{
  "gain_aug_db": 6,
  "targets": ["sound", "group"],
  "norm": "layernorm",
  "bias": "qkv",
  "drop_path": 0.05,
  "expert_mlp_ratio": 0.5,
  "pooling": "class_token",
  "loss": "cross_entropy",
  "residual_init": "none",
  "nesterov": true,
  "max_steps": 4400
}
Rows from block 6 of a small sound classifier, named by matrix and row number. Rows with one number belong to one neuron. Each number is 128 + 32 x the weight over its row's rms, rounded and kept within 0 to 255. All counts start at 0. Numbers have three digits each. After the name is the row's rms in percent of the matrix's.
After each neuron's rows are labels from the 100 clips, of 14976, where the neuron reaches its largest size: "top examples" is what is common among them. Only what is clearly more common there than usual is listed. The data: synthesised imitations of 52 everyday sounds, one a clip. In brackets: how many of the 100.
# gate: MLP gate (model.blocks.6.mlp.gate.weight, 320x160), inputs 0-79
# fc1: MLP up (model.blocks.6.mlp.fc1.weight, 320x160), inputs 0-79
# fc2: MLP down (model.blocks.6.mlp.fc2.weight, 160x320, transposed), outputs 0-79

gate.259 110:155098134080102123113170114128113134105142114135153102135154092086147111094148138105110125168108142111115175101101062095140123156121138105123141123087152178112102120072139154171165168137120104098176129142095088119159119175112178124152141108
fc1.259 109:080094082188097163124087131132155128110126142096132084143100149164122133114155091162103174159133111130167137176091175160101102132201136112089144103115137180083093108154128119157111052147099113082152069124147140136167142124113100116081154114
fc2.259 112:117095141074092173157175154117123144181149138142089111146114116103138113120082108174128155107157152165150123108095115155068161096151124091140156122151104137095123148148081101121100151109112134162130136162128111086160127165138057103189158122
top examples: knocking (98); household (98); reverberation (67); text has "reverberant" (67)

gate.120 117:066105082104114127129178129128143139097125153125128148166148116119087099124108117072161135135124191155141118108073081120173094079073144138157157145217099136127138060087174164127115153127140168209179201156168116159105125096161134143140119113
fc1.120 113:170179062113171118147149156125085126117132076185123170090118154125139131105077109132112121112127121145103133089087034079126179153129121140137185134136137104172122109106100075151075174096150183146123141182148115112127080115116156154134127174
fc2.120 108:111152118120119111140126130123126163090140124092072105143107206144115088167137145113096143178116118135137109102154129088143118159098095074184084122148148180134150121178100120161128141150205146105094112090088099155166132118107077151124127186
top examples: knocking (93); household (93)

gate.299 057:159156108099123136100138131141168130163139172120111073138119115127102140159197141143125108107089168153183204089143064140121125134073087136108129087135067134125084141154167170121214098142198130139108149085090111101152118105127083117105149162
fc1.299 061:123084092155084156100087119096101108130134169125143131140093170122082118141167129113133124085158114087122163128155079141150126116093083135126140098140121131145087192089129138127186093106163153075121124140076138117142096099119081069112082196
fc2.299 059:108139096142108122107106067117142066125102098151136093122139159119167105144169111146124135139172148138083127160148084129083139135116166176093095153099135142148095134127081151181104134116057089174203110141118097137123133126175107136105111050
top examples: crying baby (97); people (97)

gate.291 083:139113125100105102123092161096123133147144118196165124104115061152205119112104119144094166077148123130148132082120129151118067064144139134172148133149118121147165167102052107095111091145090101129136131131131101061138106097137114138130139186
fc1.291 084:175128129110120180116094131092107186175176058152173150163187106150169106137070117102093141111143039171091116118163134124112006142123103184140105141101103107136147107095102096127124145171118070112092155101091085082151114070130122137131154176
fc2.291 083:123147076105088071141088151106126109083153134130155105136085088140165090119108152115144191158159152111102184139119095081130145068130141163085118163147145155104113141088156116074166137128115138106167085112104113103151194148115130118118181161
top examples: speech (98); people (98)

gate.179 083:111142120131188113034103114102076030107116121104057126181156157117139200089172114136166123128073119140162128137123148157157141160157181196106177197159112165122149149136138087125127129170107139072127130121062119183114123108087087130131125124
fc1.179 080:084154121148181144109096138135079075118125152078095138129115132108116115079139105094119099153128148116140139097136095153129103173161103099160108203142114111138198088128123122155095101160132131173117149186104145183150049155121178123087067152
fc2.179 074:143139168123098111080094172104130137089137169165103105167115140118142136088121178139146102119120059133130124111081137108114158155169100137116078147171076184109068117108083159102085129118091165116146082120111140103134081139176101161110136156
top examples: nature (70); thunder (45); waves (25)

gate.122 107:061131130120125084154135159132106129097149148164110163095045121148174135116132082107148117162143116101152151087028130130116177135153076105115053109105094130108213116123175154121178137148135110110060189122152119107120172175133107115132074138
fc1.122 122:062158112105092105073110153140103176101101145108147178151157117089100136078114106135106138156102147138128146133153198056095146096141091109117083121067101127088142124151202141122165131102125078165128150155133159185111129111103073109123139144
fc2.122 114:096141134163147050104200105124122145043146120143129125114069101144072120065120180086159191092114087145122113044148092086136103114222095167104110116156104178103122155091071080168139139134121117090093149121144109158143115148158102142137098136
top examples: fire crackling (100); nature (100)

gate.18 096:101136127142147140066141078182144164137101127144160047085171128095111104093140093120113162102133121122169079144185116090127131160168143159105121143134112141184128119193152145133177187143122112137168119113126116136147117108128050141152194109
fc1.18 092:128118101085164114169130124157123142142043103147203126099145125131114161114165104066143135084155105171131130118105114143131134118109140155124137160129128081142118113148099064191145120144143079074195120163153133159091092160164159146110161210
fc2.18 090:131153193072138117122110104149122143169148184109104132108125154107098147106085128117179128141109143138161152156133143167156077101124158078099103141086085106164192149125144095102138127147134219098131100099146203167126098189131171103105110105
top examples: fire crackling (49); typing (47)

gate.177 088:108074129097124162092103087117115127113085081192161075091178193146103145121113118131144113088096097125099136119084135130141142172127112108135120164127088120184157122106136151097101099142170091128126163151174079182117146079075134085142115143
fc1.177 076:137098096084110185085184172173138112124147120098120085132129128111179160115164115092136096125159134180156112104119105164110153088118161187127129123143198139120119076071136069100147086145136141125160186143101098091114101171169161113138157112
fc2.177 083:150132113157117101101151081067102193070130141132102115157136139080168176160108151102135060099140120078144130191149127086141139124112212135088118178149157107120143098111151126124121072112132136131080150137107121098087150154108129109107108125
top examples: fire crackling (98); nature (98)

gate.121 109:098088067142111164107114155154108098155149073119138117186089168189091145094117106055136167194158140113169117172142123111121145130132117100118059141176087103115148157140139143133144128213168179116100094124083109154111134112164110093127174147
fc1.121 112:125170112134116139160119143131140166128125214144144159174126107094176103071154147194158085112141148098161127163061132101191167130119098140144085117138174140186103078139121142100083156121053062106154144156132150110126118145072074175105118102
fc2.121 116:111142139117143153167092151175139174091178103111096155142107167160126096122102170073138159166123166148152121101187125104076135083178110135127135118138108089084153151144113098110157104141164166089112094146127132145113133079101136166130135173
top examples: fire crackling (77); nature (77)

gate.289 063:161112099151174114091117139158163157083159063137127099181170141116076146138132097143120137109151137079160147064137113109136190146079128117146115097080121175182115184115123121055106129135131127069161145132108148130097143139098154044143082141
fc1.289 074:074123149139137154177126122079147150034160124142174121065134157130125096147187118147129163116127086118155143120176102063138152153131133139104123093150161091154165125192101122118066158089142092098078171129162086129151172101111137163087098156
fc2.289 072:069159113145135121159109151172114042168145112155140116122148118106122116135174108143089122131050095149116209110142163131114073195121092132154111084106118152098154220158111106124156130109129115080137129137092101158170135088135163160124125055
top examples: fire crackling (100); nature (100)